{
  "model": "audio captioner",
  "dataset": "short pieces for a synthesised band: melody, chords, bass and drums",
  "train_examples": 26041,
  "gain_aug_db": 10,
  "n_mels": 64,
  "hop_length": 320,
  "input": "log_mel",
  "spec_augment": false,
  "win_length": 400,
  "tokenizer": "word",
  "vocab_size": 182,
  "encoder_arch": "squeezenet",
  "encoder_norm": "batchnorm",
  "encoder_activation": "celu",
  "encoder_depths": [3, 6, 6],
  "encoder_kernel_size": 3,
  "encoder_stem": "single",
  "encoder_widths": [128, 224, 384],
  "fusion": "cross_attention",
  "decoder_width": 256,
  "decoder_layers": 6,
  "decoder_norm": "layernorm",
  "decoder_norm_position": "pre",
  "decoder_activation": "gelu",
  "decoder_mlp_ratio": 4,
  "decoder_head_dim": 32,
  "decoder_fused_qkv": false,
  "decoder_bias": "none",
  "decoder_qk_norm": false,
  "decoder_parallel_block": false,
  "decoder_inner_norm": false,
  "decoder_drop_path": 0.05,
  "decoder_kv_group_size": 2,
  "decoder_positions": "rope",
  "decoder_cross_attention_every": 1,
  "decoder_tie_embeddings": false,
  "init": "orthogonal",
  "residual_init": "zero_last",
  "optimizer": "adamw",
  "lr": 0.00077,
  "beta1": 0.8,
  "beta2": 0.98,
  "eps": 1e-06,
  "l1_shrink": 0.03,
  "ema_decay": 0.999,
  "steps": 22300,
  "batch_size": 128,
  "epochs": 109.6,
  "lr_schedule": "cosine",
  "final_lr_fraction": 0.05,
  "warmup_steps": 4460,
  "weight_decay": 0.4
}
Rows from block 12 of the audio encoder, named by matrix and row number. Rows with one number belong to one channel. Each number is 500 + 50 x the weight over the matrix's rms, rounded and kept within 0 to 999. All counts start at 0. Numbers have three digits each.
# sq0: squeeze pointwise conv (encoder.blocks.12.sq.0.weight, 96x384x1x1), inputs 308-383
# e30: expand 3x3 conv (encoder.blocks.12.e3.0.weight, 192x96x3x3, transposed), outputs 40-49, a 3x3 kernel for each
sq0.2:500500500500500513500499512500500501500503501498361500500502411500499500499502501501513498500500496500500501503499502499501500497528517499500500498500500500500487499501497499471500499500500500500499499501493439474501499420501500
e30.2:576496504489501498499515521488496456480499499507498449501507494500513499517500504504503509495471506505512517466521502501495499547513496504497499493503503504501496484500475499501509528506507536504555500502503500463498502501489503500500495500501503500483501502500494495505
sq0.3:501501497500494501500500499424501498499500451498476465499572499501382501510504502500500500500500501500499502502516442500501486497500500498539500498505499500508500500500461499500496503502500500501501500500499506500500487500499500
e30.3:502503500516503442515526345503496494494494784504503504515429499367496431499523510504500498495500499570500415507495514495501503495402495509514512493500499498501499493499498505502504501503466491502484494499491502498494503420381499504500504502495501492485507504498499498778
sq0.4:500500499500500506499507502500501511503505501497498502500500502499499503473503499611501502500440499500498501524499500497500499507499501502500502497501499500500502500496512500500500498501502500490501498500538500501500500498547500
e30.4:503500501503500497464491503493503443491651494490508508507514462502504511351499490496490547503749500493710537500503483437642501561500507502501502516488531501461501495493360502499467531499499499447499521506500467499512496484480500500493586497584500521498498502501496499499
sq0.5:499493500500498503500508505593500518500500503500518500494489499500500499501494499502499501500502499500500501498501510500501540514500955500481498512500500500499500501459507506500500437500499500501500504501501500500503499503780500
e30.5:498435498499501855498343500494505075501514502507506539463501497480502499501499500505508486511504424465503492513501514500506470484502501503502502500498524496443500497493343494457521500487486501497490501502500534504507494497499534505493483493492501519504499500499505502484
sq0.6:500504500500501556500501533500501499505501502678500502420500500502500500501499500566535498500500504500499503502498507501489500522522502501499499498512500500501500500481500502501499502499506500501507498496499512500499497498500500
e30.6:588501507505499489465499496502493502501507505498501503630559498509505509498504501501501529504346454499500496496448503506465505503500495497506500497490490496470492497545506485360414502510499504500390504511507499502502506498500501499505530498505505462499495493503495504499
sq0.7:500501500500500500500500500500499498501500445499502499501500501500500501501503500501500495500513487500501499500500501500493502499543513501501500470500500500501500499510500536500477501499486500499503502501499501500503499501519500
e30.7:503497502511498513485490503500500524494501501504505539503503499485499502458496509506503462502497497500500274499497481476513498509432467502500496496507507505506272493492479503496503459500373506498481503504501498501448325496373486497467492489496499405500360491499505490667
sq0.8:500499497500499501500499499501494499497499498499501494500440505500500502506507500498521499500499502500501494504500500500502464510466502501498496498501500500502502501504500511507497500498588500486496501499498500500499501501502500
e30.8:464502500504509501511494495501497497498498491498495485501546509505501504519495502493505466488434468496493500504499501493476502495493508514499503501495471434494494445394501598506774500497500479486482494482501502497497496498504479496498498499446494500505499495492498404495
sq0.9:502487501500498440500501500498502500488499494501500501502487499500501456496477495430498505500515501500499502503501505504500500501498499484500494500502496499501496521505500500478501494500428500492500499459500500504504505500500500
e30.9:504506505503331305488495491492496485435502509509504494499501518501500504535509501487511502537499498492522515497538558458501503506502424506490534501486493505512495501494508503479542503505509502498501503485495493500498510614506573550512500517507504504492500498502505497499
sq0.10:500493469500499469500499502500496495501516501501506495500503501498484473503500501498500500500661510500500497500503500500499503500511500353497433500498499500498500501500500498509499502499485500499523500500499496502500498515502500
e30.10:551447441497500498435436388509499489505491500437515574481384266498480518483369521499449420503498400394498382499509501516532518541506526487494493498509502519548500484505502516499494500501539494425496498462366573501503406512495655500647498616493515532500496661395498509505
sq0.11:500501497500517500500542525500502508500532486592500501500504499506500501508502500501499498500501501500500502500501516499509501518545502483500501495502500500499480500498451500500488507479499500510502497498499505503500500484504500
e30.11:558498568506497497499502594537502511514518506495509527573694496497509459500475574502504500503432490509493499501503497495467494638510513500499500482506495493514498502495515500496432501500489504510453505607515499504496501494496496497490509503504495496491487497506470510497
sq0.12:501500499500498501500495500501502501501495500499500503497508501501409380507501501530501500500573508500495504499421501502499505501500500498499693501500500500501500500500500513502500498501467500504508500501500499501500500467501500
e30.12:508483501475493513508500506559504496500498501482502496496494486479498498501294523495490500508503510497495459517511502435498511514495513508513502504505502502508538491487501512501496473495496563712628235497347498487497495507442577513501498574486507495498498497522501488414
sq0.13:500499488500500500500551509499501500501503502500498501507498508501501504509500500496505498500499500500480500499499499499497509502501501499508500502501500500494497501489503510503520503501499500500488499488493505502560500499500500
e30.13:507512481504499509502503506516482508501500501498495502599502501503502500498488500497498501505492492514515501500509523559493508508507491506517529499502502499516498497501495497495499503526505457494492504498500540506519485510494497496500502502491477486499509511478502500563
sq0.14:499499504500496498500497500499499504498500500501500499505499500500505500495499500499379498500502501500502498505499499500507500506500501491523500500499499498498500496501499501499500501499501500498499495501503499502498501500503500
e30.14:501496498537498496498495538496499497498459491462473496483482501495497500511513505495496496496496517496500488498501490499489501475500504457492387509506495494492499499501502498497498501498500530504502480483472476497494508190502498500502499493499618501500500499507510512505
sq0.15:500501501500502499500508499500503499530500500514500503499500501501506500544500252501503506500425505500498504446501499487501498501404500500499487500502500501501501500613501502505512501501500500501499499499501504499498500503500500
e30.15:493488505501497488499498498495553501429496471475504491501501438485502500496504500494406494504497498512502494549498507460502512499506497513496502505501501512510498502498498503478446574499501498499510532500497498516497502444501502501498516506495505489502500498501496495500
sq0.16:500501442500709499500504500499499498499501501496376499499475448502503498655499490502498498500500415500496498503480500500496329504499500500497500496496499499506499500501495499481493499493505500496490498500500500509488503477501500
e30.16:495506467592507497489611496499343571504506476503510461511500522513507735528502511475502496500392504456485151497499543499499511508505501497505495501501498498489506500496510562501521316392414485501493500498495493423489499504496504507503452501496501497502503501496543498506
sq0.17:500502502500500501500495500499500500501504499497499499494500501500495506499494495499501487500493501500504500472457503507508495479499499502501499500500500499498490499500488500525499500498498500498500502501436502500499493499497500
e30.17:505495501499502494431499543502542495513495500500540576498500544498502502583495502495492503472609499502486491518429520497492581493524559491503500495502483503489510498502497500501386494501502485505486512557506495510502497556539511502513505502623500498442478505483347481491
sq0.18:501501464500500484500501500500499500500501498500500499497498384500475500499498502500498504500560500500424499500500497500500500501501500499501502499501501501494500500499500500500500518500501500447366500500521500500500503499500500
e30.18:494503554500520499495573495509498555500506490525502451503515506529499505512498497468503498501501489492514487330527501497502517544499492503501460497496497469500501498491496498499500363500078502496467480503500459498503496498497505501497503511450405493505422509492507501551
sq0.19:500505499500504501500501499495500500502500503500475500501498492501434499483501501509504500500500499500422499501496502499500500515495501433498501500502499501493495499500498429528499487499501500499500385502494500508500500436501500
e30.19:482645499503502457509494514437501529498504501495491633505503488490488506507503543402550495498499492496501488539588498489441420494503483502504490442300494500499499599502501435500492563508503503502467500581499493510499486455500501509515499514499499473452490510502471427498
sq0.20:499499520500505499500500499502500500499281500501499500534497501500502420515616480499501501500497502500497500487378493498437505494501500500501495500508499498499500501498500501499622484498468500519502487498373500499577468429498500
e30.20:499497504444495505515596512502505464498491494485508491498497499501500501492510518501499499503488489499498494502495492497500504501504483496497495506507509507502497535504511498504497499466492501501501505500499500501500500418502499502497497496499493461464494498503494501497
sq0.21:499506499500500503500490495500500505476502493467499500497499502501499498499502496501497500500502499500501499499499501500502492403500499539501502500499500499500501498502499504501414499486497500502501500499500507486472499501500500
e30.21:502495500500510517498518512504497504533497495503498500499503501499495505504499502500507505495503534503505512500499488496494457489499506499469462484505504496502499503503504508505503499498499498504498349490500497504504500512502499501520502499505502499503553500495502487501
sq0.22:500500500500500501500499504499500501491521492500499499501514490500499502500500500496501499500510500500531446510500502500503500500550503509501477501502500500496496499501494499498509479388553500495495508500492500490504500502502500
e30.22:512500481508500498499505493507503500502493498497502499498497500502498475500498473507505503515504498505622502501502498504494498501499563502425497506501523490457436502535506502493497537501505394115391494500500502509501498544476500498505496525503504503507503504496505462497
sq0.23:498501502500499501500498501500500504495498501501497500503489506500499498498500499500433502500500499500533500504501497500501500533500502498531501501499499499496500498502501502499486470501502500502504500500501500502499500499505500
e30.23:500502499510498438499501520500503467498494497498499493466499511486502496506501503499498498499537510508499496501501502475496497496497520492483443507512490495498498504500494507502503506497509498500500492498467494501497523378503513504504499489510501494505498491505508504498
sq0.24:499500502500500500500501500499501502500501469499482500500500484500497517475497499501501497500499501500497499500501500501498499509389499490501500502497497494499487500501499455500453440498495500494490478500503503500499546491500500
e30.24:511504500500501504505504512472507498554499493536507489499500515497491497535504532499542501496541483504462508487528435495480289506503505504546465497484453419493443509499465493466388499534498515513495493499491496499495491467502502495481500503517491500503495504501494497465
sq0.25:499499498500454500500500500519502499498500516500498504503503500500499500499500499493508497500501510500496501500499505495480501498501521492502492501502500500500487499485505501498498502501499500500500500461487500503501500497526500
e30.25:484503499399500476508482507540502523507500487561498498518500496506493511500500545508491501533502510532999503539497505500315496500462487509505516461503480434551478502605502487501499529602523492502495498513625503500510505492501500499497509503495504534477498503487506446500
sq0.26:500545463500500500500500500498494497475501349521505494537502506561501501501500508499499514500499506500590498547500501502499458501502501501500500499488501501501501505500498505492490499498502500493501500501507500499500513504501500
e30.26:497502523497500499495492482504499520502500486496494495167316499503502499495500497502490498495511496492628498494501495502504507496484495502480499522519506498502498500495499504502506487501495419480440491501481499500500468195497500500492493447504502501511481499502519505503
sq0.27:508484503500500499500464516500504502500525500500468503494499501493501500493500499499499500500500499500510504500402504499536500495503500500499499494501430377500500500503498500496507497504584500499495448501501499493542501369500500
e30.27:504571498501506508519519507501470470502496492503501493506584589508512519496504490584509503506499467550519501502495493500501477497496477588582517503500519499484495501497502500497501502501501497228500492500497499498499508498503508501502507508510500499499502500505732510568
sq0.28:498502517500500500500298531500498517500499494502474499500476508503485499498381499496499500500500447500500495498499538500516501504502501493426501500499498498497499505487498480418499411499501500501505500497500497499497569499510500
e30.28:494500496718520499525510498571502504540497458553501472519499703507502509506502476508573504535574505501513498494497499500504462497496502499477458500497499499500499502501498500490729501505506496505518497503502506499503485507493553496576469474503504500501431496497505520508
sq0.29:500499500500499500500500500507499500492552502501501499500504510498499510499491501500500500500500502500507499525499502503502500498500502500501564498499501500508499501496503477502500501500512500500498506501498499494500503488502500
e30.29:527495502492509474596496464511499495521507503540499502505541497499504495496503496501500514523500495497511483538510496492498502498499501498502486506542504505502506521540498503497500503480472512486534498501501499497502507500503536485495530487497500498538504518505499479509
sq0.30:500498501500498498500497496501497499497499513497507498499495507497417501524501500501506500500501432500502497499493500503469500489504517501500529497515500499501503501499461499511528502497501500540511499475517500499560511500500500
e30.30:360493437507527505524508457501505517501496499552496524508506511499398477498493491497547505499502505498503500504506501503499488521496487493506499496491322591512506506510501501507502501497501482505469515580528504499486485503495510502508476500478379503354514453482499511505
sq0.31:500500500500500499500501500502502499483501504432493504500493500500500517503501500499500469500498498500496505501496496500507501500500499499500501497501500499498502500502501508502481501514501500500506501501499499497498504495481500
e30.31:489496495503501504504500495471498507502505496476499480498504503504481497498501505507498497525464509498462494523575492497492501499511502270416532459486502502492502504501542536504503512511504471405495430441500497468499503475499345492509494484497497501506496492519505489503
sq0.32:500500502500499500500477549506501501499507507500500502509498501499539505498438500504499500500500489500499502461502500501500509508501502453500502498500500499542484501487509500499496481502482500485501504501474501501498532499502500
e30.32:499503499510496503464492502496512503503489512507510504519497506503500500502502560502543502596528425488515546469499491500512462518500498501504492501530508500493495547498487373366229478380494504494331500494495499503500496496497510479499491502526520505498490496493521501477
sq0.33:499495500500499503500491504499500501499513505499500500348501444498499506490500501502500497500515503500500500523493503500500603501546504501502500500504499499501499499412500498501513501499500500495501498501499498497500500500507500
e30.33:501500502502501502519514517484503516508503503489486497504506509500493491500501497502504502507504533505504505511504503477494492252470505999999821501497498298499343489483459501500499500500500497498498499499502501501508501503501519507504502499498565542566448499500498499500
sq0.34:500393501500498500500413500501499508504497505483478500497501499382498500501501500502500498500499482500493500499496501500498575499501503498502502499501500500500495501514500503500501483501500500500501498470476499499500503495501500
e30.34:477496496593502517507513505500508470498496497501501501509507503498494490524500502499536500503505521499507515506551497499490497506500501498501501495501470505519507502504501501483500502499500499506502491503499493498497159499305519498501478493469268499468531496498514500535
sq0.35:564499500500500501500499498500500500501501491500492500502506500473500495500499540499498499500490501500499500495498494500499498502495491499499497495494516516500500501500500499497497502500497500500500493500502479499501500485497500
e30.35:425488496456501491401500464495500433499496496500493499502480406503492473504479488497566709497503558496504496483499472499497506499499496497483546498493506499497517493497500488498504461498491496498502482501503484499497460497507496490503471421528500498506496503496501502495